From a checkpoint of a small audio frame classifier: batches of 128.
Rows from block 9 of a small audio frame classifier, named by matrix and row number. Rows with one number belong to one neuron. Each number is 500 + 40 x the weight over its row's rms, rounded and kept within 0 to 999. All counts start at 0. Numbers have three digits each. After the name is the row's rms in percent of the matrix's.
After each neuron's rows are labels from the 100 clips, of 14976, where the neuron reaches its largest size: "lies over" is the class under the peak. Only what is clearly more common there than usual is listed. The data: tunes sung on syllables by a formant synthesiser.
# gate: MLP gate (model.blocks.9.mlp.gate.weight, 1024x256), inputs 104-155
# fc1: MLP up (model.blocks.9.mlp.fc1.weight, 1024x256), inputs 104-155
# fc2: MLP down (model.blocks.9.mlp.fc2.weight, 256x1024, transposed), outputs 104-155

gate.658 099:470566506494549504488449520582545436437502488488474458473468488479515488530550489550558549506494532498474482506506412489500490515466431471460460530578543509
fc1.658 100:526504531442471538506457535502464538517432536474480499467467497530534537581521468461534462429521455494465581510432519456534471535523424468567519527463571493
fc2.658 100:470534501502558495512553532613504468522512451484530538501475442461540517525467550400541541471598464484483472459488456466419469442435529499473549523478466539
lies over: /i/

gate.263 100:543504565477563525512460464421429545419563508512504488477485429537537453539528515482498551503524509485534537487445513482566565497487543428468493589436438500
fc1.263 103:509462498531391429512544484516499499424415528472530516492485507459485498504452542573503490505514466547522500473571513542519516600545512459498403596395528435
fc2.263 102:549534526474522462502472478472497479466478479501450530445556447518472459500491515443488487463447524484421488482537542492499496470474498509446482522512421478
lies over: /æ/

gate.284 102:471449518580454467505510531472559609499496501508524499576446506459515433511419514513541547472481502467507569520532500552467485577521458489544485515498514402
fc1.284 101:467566417482547469537551518414501519512477487582575432530532436476518474465491519554532429531540533555531458525525552460441458532459526523486524460580504564
fc2.284 104:514447436477477411480555545505448553479484427515461523500470513467457519542531521464452479540507515500485511489456476405500453496429493452516503513493502506
lies over: /o/

gate.289 108:474482554558480508499506487461452495426464473479417526504480553499512465491400576532515448390418466535506545475527551429493559479490518438496533432537474522
fc1.289 099:461496517501439498485587507460469506562470603504517500521439519557512468462435475526479516555490486568493537552545518526586495479504466539575478505487503444
fc2.289 093:518468421494529436503478512486460470586476530540516501489468510449504506542486481500443547509436464475484545540489446532528507404590529494470495459538543474
lies over: /ɑ/

gate.181 099:508505496535490508507467511446484519548415522508449507548513512554433584493514490448480461466464507486502505505405462505539542557491469442472479588498523495
fc1.181 104:503440463576524537493487502497513466484477474448522583461469576460473521432512591527524521507530432553447498504439443498506513444577539432460458535440490513
fc2.181 104:557428445481516454508536478478497465471472507514480507468597506558541524465474498509395437526491538495530471472566475554538491534522531554465533545484565583
lies over: /e/

gate.603 099:535559499503506517509455492524458494486483525495518473507578535476536483477458447463458584471548495465486449539523457552512516554486416519525465555470483509
fc1.603 096:495532585487489535514510451513412552473539544495462467455489425492483509614436494562502552506533510509491499540446489422536469537528458508450513557476523485
fc2.603 095:525545511524505455499407481475547532490474540476523462461540482517517486560488454506474522494496444498466427500546540484441470524484473494567525456516509438
lies over: /ɑ/

gate.368 098:492500486475534471490511456493429450545534553501482463471560460442502559447536554526539471552503498488491537464543436510492507542557445479554509472483500515
fc1.368 098:505534481607514531447487493438505421580480454477470511526463558519533512488514461514428539472458447578511506454440515528567535482482473502494498509458530438
fc2.368 106:512491482526519526516550467562525499545481501452524497483433530486550444487545451501471596486549582544544507481517444535503433463569526546520474528533517575
lies over: /ɑ/

gate.630 105:518578580490474466521548496508495569546473476482556471564531379494481581470475478526512571547478495508506540414427506520555493430421464452490470465437494467
fc1.630 103:555481477558532475463500488550427485496554563500530461455484436560459451530486505547472522509470510439469451549431494533510554430482539515494554501566513483
fc2.630 097:427543494498484510496493494465577555553536455555521508533549498533541557474484521529447515474512430524464503509474574483470498466519540435483497410469537510
lies over: /æ/

gate.292 102:489545439414467600451556542488528475534530438491468507450479551548520597492500502544431486533438516448554535516549415437520472499511516456508504454560510521
fc1.292 100:486506490519501511471466531489457493525536534477562482516521481555510483533450534532469521402566528478441415529548542485430539484533534523547533476502533445
fc2.292 100:449530514481442521458523520471502479430515513511456500541481517540514499478424436440507454474494473396450533523569483492486476522559504550519442466530569504
lies over: /æ/

gate.147 097:490448555526524517522566467495486502447540457529488498545469510471508516551512485469572532570469496514501483440537598512561402499527556507549429501501467521
fc1.147 110:528555521495525533460467505521477538567622504475512533487570429540467449440503461445536501525513514447479533510485463474562524473516511485500437448442488498
fc2.147 097:490462488487456475546499508532433412459502502563569486558475508524549509532541487565519493530525586505529529433448411462498593524488513493458570543450534485
lies over: /æ/

gate.593 107:443579565498534540533518462524525444570442445570491477475483420540505508513459508501489488486518462505422484430447476462559567488465500479551564462502444563
fc1.593 097:505523528408492470505491471529558482488535466536524479500575471449555516499475488490487442454457466493571479578542560537450571510540595549608527471525518499
fc2.593 104:495591457545473510462573485547543444605495463512471473583531493457473473520513463496478529466517507523485529491480483526535488503466542493468511432470532552
lies over: /æ/

gate.486 100:472499456483567428503474482560502515456570556490551556509507480528493510507522481552505469598475553493486538531491469468433554542521564479507527469579532524
fc1.486 101:525498505533539476561482533462481523484545537519525482529515550498502582481501515551524479494520480455520501528517486499453488524476533533555508564451507429
fc2.486 103:480539492579460504457484528479558502450447515518474524510588499478514438522460478530500541455493571584524449490503504506533461456496497516473447473470542417
lies over: /o/

gate.125 100:547546496534537540520472506454469508440515488498542490549530477571484509524563475450501511490546447461566450514433531495493455529489487511487430526591478597
fc1.125 097:491513480520492532501505478480489492485544529533548517471452498514466600466493504482501448478553480472487521488538501451418480522523477522476567495560513492
fc2.125 100:463487460507558560567488579503417427572527488398526488539616522473467509485574493548564532503529519546458489474496548538436493456458550475474516500526487537
lies over: /u/

gate.744 100:521532497478436498476511456404578562476496499432498478560517504506471453451480580560505410495554505553462502508512540497469485540530473512491494555488480474
fc1.744 105:447375480476525420558514542506538500540500535529488481524471446486529446492480522486557393481456505561545522493450432521546575518562530520510522429527431448
fc2.744 094:565558532516458514526539481431485447485547546537487581510505545467505497513549481521555455496548505447519441547567464566442433417563443541530489466485475549
lies over: /ɑ/

gate.90 103:499434495524520513528497490465445541481485554461463464474499521491542511520585527494553495479503503535498525550465542461481523446441517501505415482517476505
fc1.90 097:483494473465546494514525562524414471443492554517514427475562445510457478557522547552537527492514479419490539475488409513502474468505540477402587525533454444
fc2.90 098:462487566467559478562519508506412437542458440547459491406524501453493574535482482502395524476429507481532475501535528532467508506476534520506421468526520526
lies over: /o/

gate.473 092:510523525429541545515537532476477552455571459515526460491490471472483545482410492425490493477466524525466524562465514504472510492479514414501488481432532443
fc1.473 096:528458502441520524559494475404547546517488521463498487491402544552503540549479535523483482472502521499426474473494502539488426489499596517419430513457506454
fc2.473 097:555552458550450513481516514461435564526483514483482550498516492443492600463490574570545555478507457398449487501541506511475525549508494516432509541542472461
lies over: /e/

gate.363 101:467506498534533490548483451486536469542510524530546488551552452506529514489531498559482525528524526468532551537462585493482507513551535567463545525460524465
fc1.363 091:545504441460445485511517460531536492541538455478515452537461484468480463569512525491494455443482520509476558429528525503509519470534491500521526497494499491
fc2.363 099:433579467481493518559574501492481480553501503497542516439400533529488466500509500422470508564510516530478475496549454457529458475501546466458551460557462546
lies over: /o/

gate.69 093:598455490488520492519513531504504519526564494515515502447458520439573504444442502549509499511476453465488453523551533456546486582524514553528450486488489490
fc1.69 105:452457464522554503566547547497434533501506538595535497538522477507561439519507462491470495529469440485519523545560521457548509527602520515448539444519562571
fc2.69 103:493501443427551547503495505540503499520464425497509441509397452483481496510396541487533568513520535481518481506466522516502479483486454533464488512509495512
lies over: /o/

gate.45 095:496463491438504453486538452489475554462520535507548442507476437454523536515478454559508462541429530602507453562497454475519512473444486474483481529543550521
fc1.45 096:498496546518465477569497531477467549538576449468599467534558435500489499513470528443489489530528518500444490466450519528492428562497468487500551556550434471
fc2.45 096:466459484498554442553489475449463493483510528538460483524461543466502451474531548563508467464558511482507521503494454499469510447522477436531495518545497554
lies over: /o/

gate.596 103:507548592436547507569489470389490578452465474502491538503489454451479598479531421532478575458483490483501499515490505609583503453504587535548506552536492459
fc1.596 098:505501520430418475511543464497558510512499501552483594551499469519482447485511463500483485484472448547501530567459535459559537446585503580467475459519468495
fc2.596 107:457548516478475542457495475510462584523515456464481516514561493463492521505522505532584479482508429494481573493464496543464489498514522554432482483511538534
lies over: /æ/

gate.108 090:459487501469507497473443539471543432480513488480451471415441454549586547518577503532508491538552470506477472547566408506533508527481492438523543399476534447
fc1.108 100:426528473540509503489526492473466470505466520532448455554479533468512571541459517494505493575511457491453496519525491540465409491483402496524487493502403488
fc2.108 099:480501530474510512463592486512488533527556574483473438498507429467430490460517515515510506494475479500493486495451557484510400481483473511539614503438532484
lies over: /ɑ/; /æ/

gate.485 105:444428565417479492464474520460494460527483506550584478525503516509506513513500534453468450598444464446461458469590460554446490561501512427517503478513431467
fc1.485 088:483576481504603512466470458521530537528541532499437452469490492438490504459549486430471506542476540464557546536503486539548521480531518523483462470541555474
fc2.485 105:513533540490540481449512532526507527463513528526510510483520507457522566459561502507426475578484556576541503560494511522546464441561540498539496462569523525
lies over: /ɑ/

gate.471 098:496525502485543431513487470550457486534481522541527469468532440493479504533521478553509450490523497468525505518482556455472543515487577488470449511507520503
fc1.471 096:538578470494457483506478508458498474454495410506468493509517434582464475518533482456482466497398484491531494456557581519536512548481484391502532499489456480
fc2.471 101:503473560535551473534553480501518463526452469430507532529536468562510537483524539471539497526512452557452514559453488577599484447573504466440539460516504509
lies over: /ɑ/

gate.379 099:548543536615492540441465545455518507525501489525511431466477457509541548493467495561516464507541518508537468466487550530453457481527498549517560526483510480
fc1.379 100:509424566532455522484541479464417464561443491566438468580472518579542463451500488561468517480477495553484515470551539431485502544556437543406503464589450530
fc2.379 093:522471479499457493548508507546478543501487530530460501514514441469522513526533547516532460500504525526496470522486608497536531459504502561522523541535506499
lies over: /ɑ/

gate.74 095:488527490563466452447596517515529490480519441501524576483442507490499458482411557575540447478487516492520554492459589537447454482509430547422472507464474497
fc1.74 095:409478561550487489480517465468533521516511470490555492529498539477494575484442544520556536456489537461534494521642580515527516499464521494477467426514490429
fc2.74 100:445505477474455476538463518525538499483549547459557452480562425496565576552562533500520524511525497480474517522519424499479563498472475541491523473451494543
lies over: /o/

gate.725 100:469494557494496453440547544591536522482508450509465422465506493505475528579527457496463516488434569481570444515519511430516502498460541470496499482484487443
fc1.725 100:511480516433506469478526495436517586462489484480549618496551543563538458555490451464476501532483494510431532458481479535547444474477473523558451416511521581
fc2.725 097:465492462519495459458504458532508432491503468492570536467517523544487492441554516592548548566484464542514428507490479480552470508547524525503509548547472500
lies over: /o/

gate.652 097:525523488495492435459491431522504476542505463493488521538486551483522485423521581499505534473523403484520549500484479481555539469492535522527562517455445576
fc1.652 100:492497463506568529515512454547443466454496481458517517535543449510517553553525519515506428510501488581495503522527478541559525426533520535508491534490430482
fc2.652 100:546451561492455490454532532542499533418497525511491474562448512507449504525504488540534556449528476470514464486483539462474503466566495496439462579489500482
lies over: /æ/

gate.271 100:447423520508467458547522529561465511491539521464421476520497446448559489589608560493440455431551556472479504486478445561541468530539524431468521516484491515
fc1.271 101:524431512413507512474559527527440480526488512525508544535521556455552529477515544459472486491495514474476435525491521550400488498510514529499524608420542537
fc2.271 100:548494533535394461470524439496518454454550508522500466502519498493518439508509484476470566524442471541530503553488436506447463631527448487483498510517562377
lies over: /o/

gate.197 103:491475487516443513498477533503455531471448491428493489519514453518431536490559490574460499444435552514490483452500431549374510562532417523486546528499558529
fc1.197 099:562421491512566448545472476431399478511471495558441530449503519496491517584542436432469517517512510491541458531523538467489538503428536495492475457478442496
fc2.197 098:458499507557442488447504503512504463484486462439377494493464544489484518485529526458445500528567565513563477519506497492482526483543548552474531515513472503
lies over: /o/

gate.746 101:488452492564565458523430455480517504455457498482499503410491496520540552463516459504445454522505487452586538436477559524500465536443557476479499518469522438
fc1.746 103:455461447523501466485498591548508382520516484468505507498436507488437453477593584542515522465522502510414442438503478504479513497516508488544482522449424506
fc2.746 089:478502479531451493515477518462558486500486520527552395496484521513529508530517428512482532519518487444542492530445603463437519499497545473497530523540557556
lies over: /e/

gate.305 100:426529519507543598424563503515533554437463403471496476480451445516397506440495491459529543488489456507581480517505514526431465542491475519569494540482509488
fc1.305 110:518498523515576469469481432497521529505488561514600541523478500504460472506536415490517515467449535467487537530423445506514515563468507458516520534430491550
fc2.305 098:531496484422465563494497534493527509465521531514469551479479500511468504548486495563508511492462518527490491505516481551491494505408499502445526473438421563
lies over: /e/

gate.239 101:573526513465466509510478536498578524409469497440501496515408499499466537517461482419507513458546509497547447501416465590476538499431477492463528491469548562
fc1.239 099:456511499559537548534526457506488484560428508527517515475504516511485545463555502519542463534519505503504484516424589443529545505506488496462520458516508542
fc2.239 100:501482518470472490486592500479489573533512531516556566445511516489514533524502504509514563502470553487512528568480539534441484528466426571490563583488479433
lies over: /i/

gate.606 102:526445466497492456477486524498517558549550476487476499520570479557515470495508487527513564531577519495579451454596538517510555479540595468490517552519537479
fc1.606 101:501464564521513510433465461497457534584473477525557559496517517503497504435498529515522514443525442464502427484497522521474495447504454415492451517505491515
fc2.606 103:481444508527483490433538533503527509527489571501492460528532440447486497581578478489522491485508504479583479533518504501504529489522470491530442471522509504
lies over: /i/

gate.300 089:477562552532482573430531467468549485533582555438475493524463512522531437525489479465464514541483462524502481487543530599495514512511534473478485419542581457
fc1.300 093:457582522452498495519509546448513449513484495573636532488479450522502492506480436559449538477488504502483414442491529491470546453509478537471494406485450557
fc2.300 099:457462514478506514494519486517519553511487520493531540563499470515499481463474451468540623537476484504524492544455495536531479538534542475486468488504534455
lies over: /i/

gate.154 098:542571593552512520510509480509494447488483528521475529468438540490467502511514525502488443526541521491581517451503389476616448493515564549511491527506466567
fc1.154 102:489543516561490451523428405521456576437542500593472494496542496467517499518514440530429494522560475505520467565510499440504494462498568505482455524555553569
fc2.154 098:645570512448479482476449509525490513456552497439441541525449480530445506437544542548463467474527556499406480450453517460512493521565520495502500460515562478
lies over: /o/

gate.73 087:512499453409449532461502506490466529544548513490554484531524399444534462466540514566483537510478564500507519574494419503439488566520503536481500498484514487
fc1.73 104:508438509515577504449550534514540473550523519506480539461493452494500418504501551463515498481515493414449549425554487495501471455540522470547431557507588451
fc2.73 094:444494488449494503468512537498492522531492478482541519530546555547449407550442532561489526493589536454499477530529533497492537518495499465477530528548559530
lies over: /e/

gate.567 107:510504475524520494439443523522514532454540542505505500487499448538514521481475457447422524505444483517468392491500476498566512540499430456538522478527481476
fc1.567 097:464511504488509529478540515478537478462519613539470489479457531544502429533471462529513521425532541489534593506459464566514536478458477501539501511465547525
fc2.567 097:490446430471525497488482463478470484482500501473496493493481429537475532547446537530560532537492466483520476480468606517496455493530551515533403558441506516
lies over: /ɑ/

gate.465 103:448516540465548527436598483518494423496444537476517515417454480492517463542452549476436458543477515537533560418521439453523515568451497526467533488481531550
fc1.465 099:549460480431586485467529518558570457487437494543535493521500489551427531478503433572575594482515510516431519532542514547556525521530464546470493495387531521
fc2.465 112:504510512478526453485498567556514513488511455529500492389498458547447594485444534509467516526508535478479489570504536510469443515538527584545474449514466452
lies over: /ɑ/

gate.213 102:457510509453484513443522497547470522502506565500380483488426539430475605513511473411517450564402544549507525493521528434429466458503535490570457460485480442
fc1.213 101:473515482452471499513521553552490551456487513510533505546525444460461534509550526477506481517544496542429529505527513476492450534498495519481488498464482511
fc2.213 106:479444543474487581540517476471515456497454573461575508478545508529527502459497479477524503516570514544462492463557486445501506483487503537473516480496477565
lies over: /o/

gate.410 103:557474549573450498465515444486451516501507458566530532470456458556544512506508529500543471489492501506499434485538517462515417471577501486434533503490443489
fc1.410 106:536511477460475482476539499501507451499467491482563523497511446464487535525453477472439471491535589600455509448482582466438518514471469469487489444504512563
fc2.410 099:541533444474458561481482527427460548503509507482486476607543453467465488542498501496486502508480483530489437494478539490533526482446463467503596578538438503
lies over: /æ/

gate.677 101:476495539537528476488488467555473463499465463555506575454503524564505537484451549580486476474483443510498531503549412501521461396448480439566487508518474491
fc1.677 103:476487517544563573464510529535483501493491532505485543412494426436437525479529470487503489473485581468543459487452516548395464473463526547517507519438490526
fc2.677 100:506581551514582530492492512533414483459508427505513421523481594562483499541557521518488447497504516477521540417511523514511492525536579475513533467525493451
lies over: /o/

gate.92 092:515469531556560450520430440574544473514511513505509527550461522485480469570454488473433566526510476512474431465520493508425475543532478497446545510502513489
fc1.92 092:536434584504552537540552509534508562452455500514521454482446505480463510491535502438525539521525544449514501566523505515478458491520555519552512474550582440
fc2.92 096:509501447490473534532504470529430407503474502438541497476492442469603488536476502544479483496461481489493561482471551452501578511520480513562470506523558512
lies over: /æ/

gate.148 106:449496560500476471527528506524479509522563494514439504539476506536528457562503496550499526510498504511459525470570561509530449574508401494546439490514442535
fc1.148 095:510549489500494495371494488501541507476452510520558453448580465571506501545476482556462493539413423595493548474527474527516555543479507512492489398554465562
fc2.148 098:480507498487515596486467542457538417548489535464460513517508479470484506506488534497505488524492353503447523501481487447496494484549557532471479400562493492
lies over: /æ/

gate.503 094:519489470550440468483444540453504547533519517495467436482473536473478507537532463470546528499493509476453407536536525469465528493504522529569457486562498511
fc1.503 096:418492520492492466498505440511530487474525488465463403504529501470556473525467441452576492492499469490463563482542480550533497483480508455508526574492500495
fc2.503 101:503549417499480542581563462487556498523469495465437500462542485512499567479471489473516506480462486483436403523545433417464494457446508465508502505505491532
lies over: /o/

gate.285 099:491445550574496507446463481498470522504481497494560519575549529486543453540527492543441511454514515513531569490498490501562465533506487610497439483477544383
fc1.285 107:423537469465494512496599528520542505456485527531488423504492528548536457545503529560527462528495423499574553520551456432577531374492526591485503443464566474
fc2.285 102:469497466510545497478581472533466476511533536561553488507543545551412424495517523437490523486477469480560532511546447463485494477469525468409484532521454375
lies over: /o/; /u/

gate.195 101:548500475475489529472513452503583481431490562469561538499397529500508528494501559500520571505498514555481497460468462487576628449571468454516560495548510514
fc1.195 096:431502487484523525535413542418515488512507465469495548473439474563491510489557472489581471558503566443503500485454452548448494450458477476522409556541443543
fc2.195 101:495443519506554486443517516489528508486471506547528504463534465509516566557507527538580528472600504547465443415520505484498515481489539547478417472599555521
lies over: /ɑ/; /e/

gate.244 102:594535535559524484521467556561481536532504533498539460461505472539527494559446523562441549503513563599466554437508473471479476553513539506494463531482509480
fc1.244 113:504526536578487461460456495563451468495495497487447431505508554506430577582509484508431471537452551451512442527517479563420458487439503491492465438516483450
fc2.244 105:477451503516484405432476475474495505460554473503567535545533508456428495492523548494567453455492504493481499467510471534480558468491476586466496481438452495
lies over: /u/

gate.156 102:551466466393502560487525479486446437515489438479488542517486513489476500464462514546505497553508491519567540524457461478552473447536550516471493503493467500
fc1.156 094:439503465441447472414448498516465497554529518487526524424545530401446529462528507505454505610520523537505487515521502525526519477520491414465596497524528490
fc2.156 097:486420457472472491551506447486474501510524518514476510527476528458524529512472536525508556492587522588489522466557510475579466426564547486472528478506517458
lies over: /o/

gate.351 094:500520488538518518518528572547501499597511481451500463571530517431474489542472465455536473511486509522514492489460582400502511536464452426533505432452455506
fc1.351 098:472479421506526486507453482443556534532484503539530573473413537416473458522489529457521519498505451555537425513510478464558538482522515567561533422470494483
fc2.351 101:586527427588555595551470537533532524432435449512465482512491449458490536414546527552495484466491513493501462497540477471503478534457466518517448503446492538
lies over: /o/

gate.222 100:499476591534538478474553537494486559486488479444523548455448472464480471521474440465465493505452505545514501522464475482516460473482459555539466524508531508
fc1.222 097:503472493471554469541412502446483576500499501489535489521564520540574474502538504498499537533571455375457500485518468473503575522458501540444515509539522508
fc2.222 108:528475525529436539509505534544507509449489466457494573509530485476454495497513537473565484501545529534557493508570471536455519474557432506483443474485534446
lies over: /æ/

gate.128 095:526512481585546518543462506506486500503471565557558498520452560430482487534505500485486502434498482571451530533492491494533583502455513449531465493449530518
fc1.128 105:440575504561531542513505470517508551421517542463538452532478508555487516538432559596521538449576498454426387448508480441511504455470436529538543496546491554
fc2.128 103:474488467543511552515512445523529481529466483525501391441479536479557509583558469543484489487547555457552543498463482541499497444512514526497531489513555630
lies over: /i/

gate.434 099:499492488581489498490514551524529462514414467467461434516460467575493505535480452435434464528500490493472507596537507474469535448568553518506464506506528462
fc1.434 101:461516524532499560482395502507519484490509430511495411576462539561482562497496572516475518546504537519432514497503510549409499429515527527582483509503548444
fc2.434 102:581457464543482499405422557510409442547513485479475526504565506528553536455459526449438496518468432502532532448477479486473485507448526491439504466509464537
lies over: /ɑ/

gate.54 097:497466469524523513496480432549556441536587562464503490529528487536467533528583578556468546530531515526489483559556557527443421559470510478495496448447523555
fc1.54 104:472490534462463521463508472507499554419468544502458481483443504509517522476485446472460469517461593506484435540489445520509457504496470528460493495504490506
fc2.54 106:460516528466429488500513449448447604508571573564458529481492501524464475499535391506557547492495435548519511468448470545515489482534493517482501627505543478
lies over: /i/

gate.134 111:431532477546433430476415532413485450496510495563511577493517534458503483538446474480467463487438434494436520497484500497558485415481449477522503529460424507
fc1.134 103:448441504567527465535469508473491521597488585496530447514465571512507524539544516531515426497452416453471532484562521537531553523537500466444483476436482507
fc2.134 107:504498486483533500531537474477535431472491483500466514487589466485462607484546490539506550490444454508499450464481570569617535471476493564503458568510412525
lies over: /o/

gate.468 101:496497478496528521469556474483598473536553533518521512508433539525517502515528449486493508475601471487590501453575506571574502493460521492512474497474498541
fc1.468 098:430480542496496517465400517522592451469437560512461570530474476516531435498528483446485501537446485468510502466461525476505534457477463559427496489520474482
fc2.468 099:536521505538481559448466541489466534526450560494489538481553483503477498525472464474477423547500512450457515461548429477487483543555518546608507542519469437
lies over: /æ/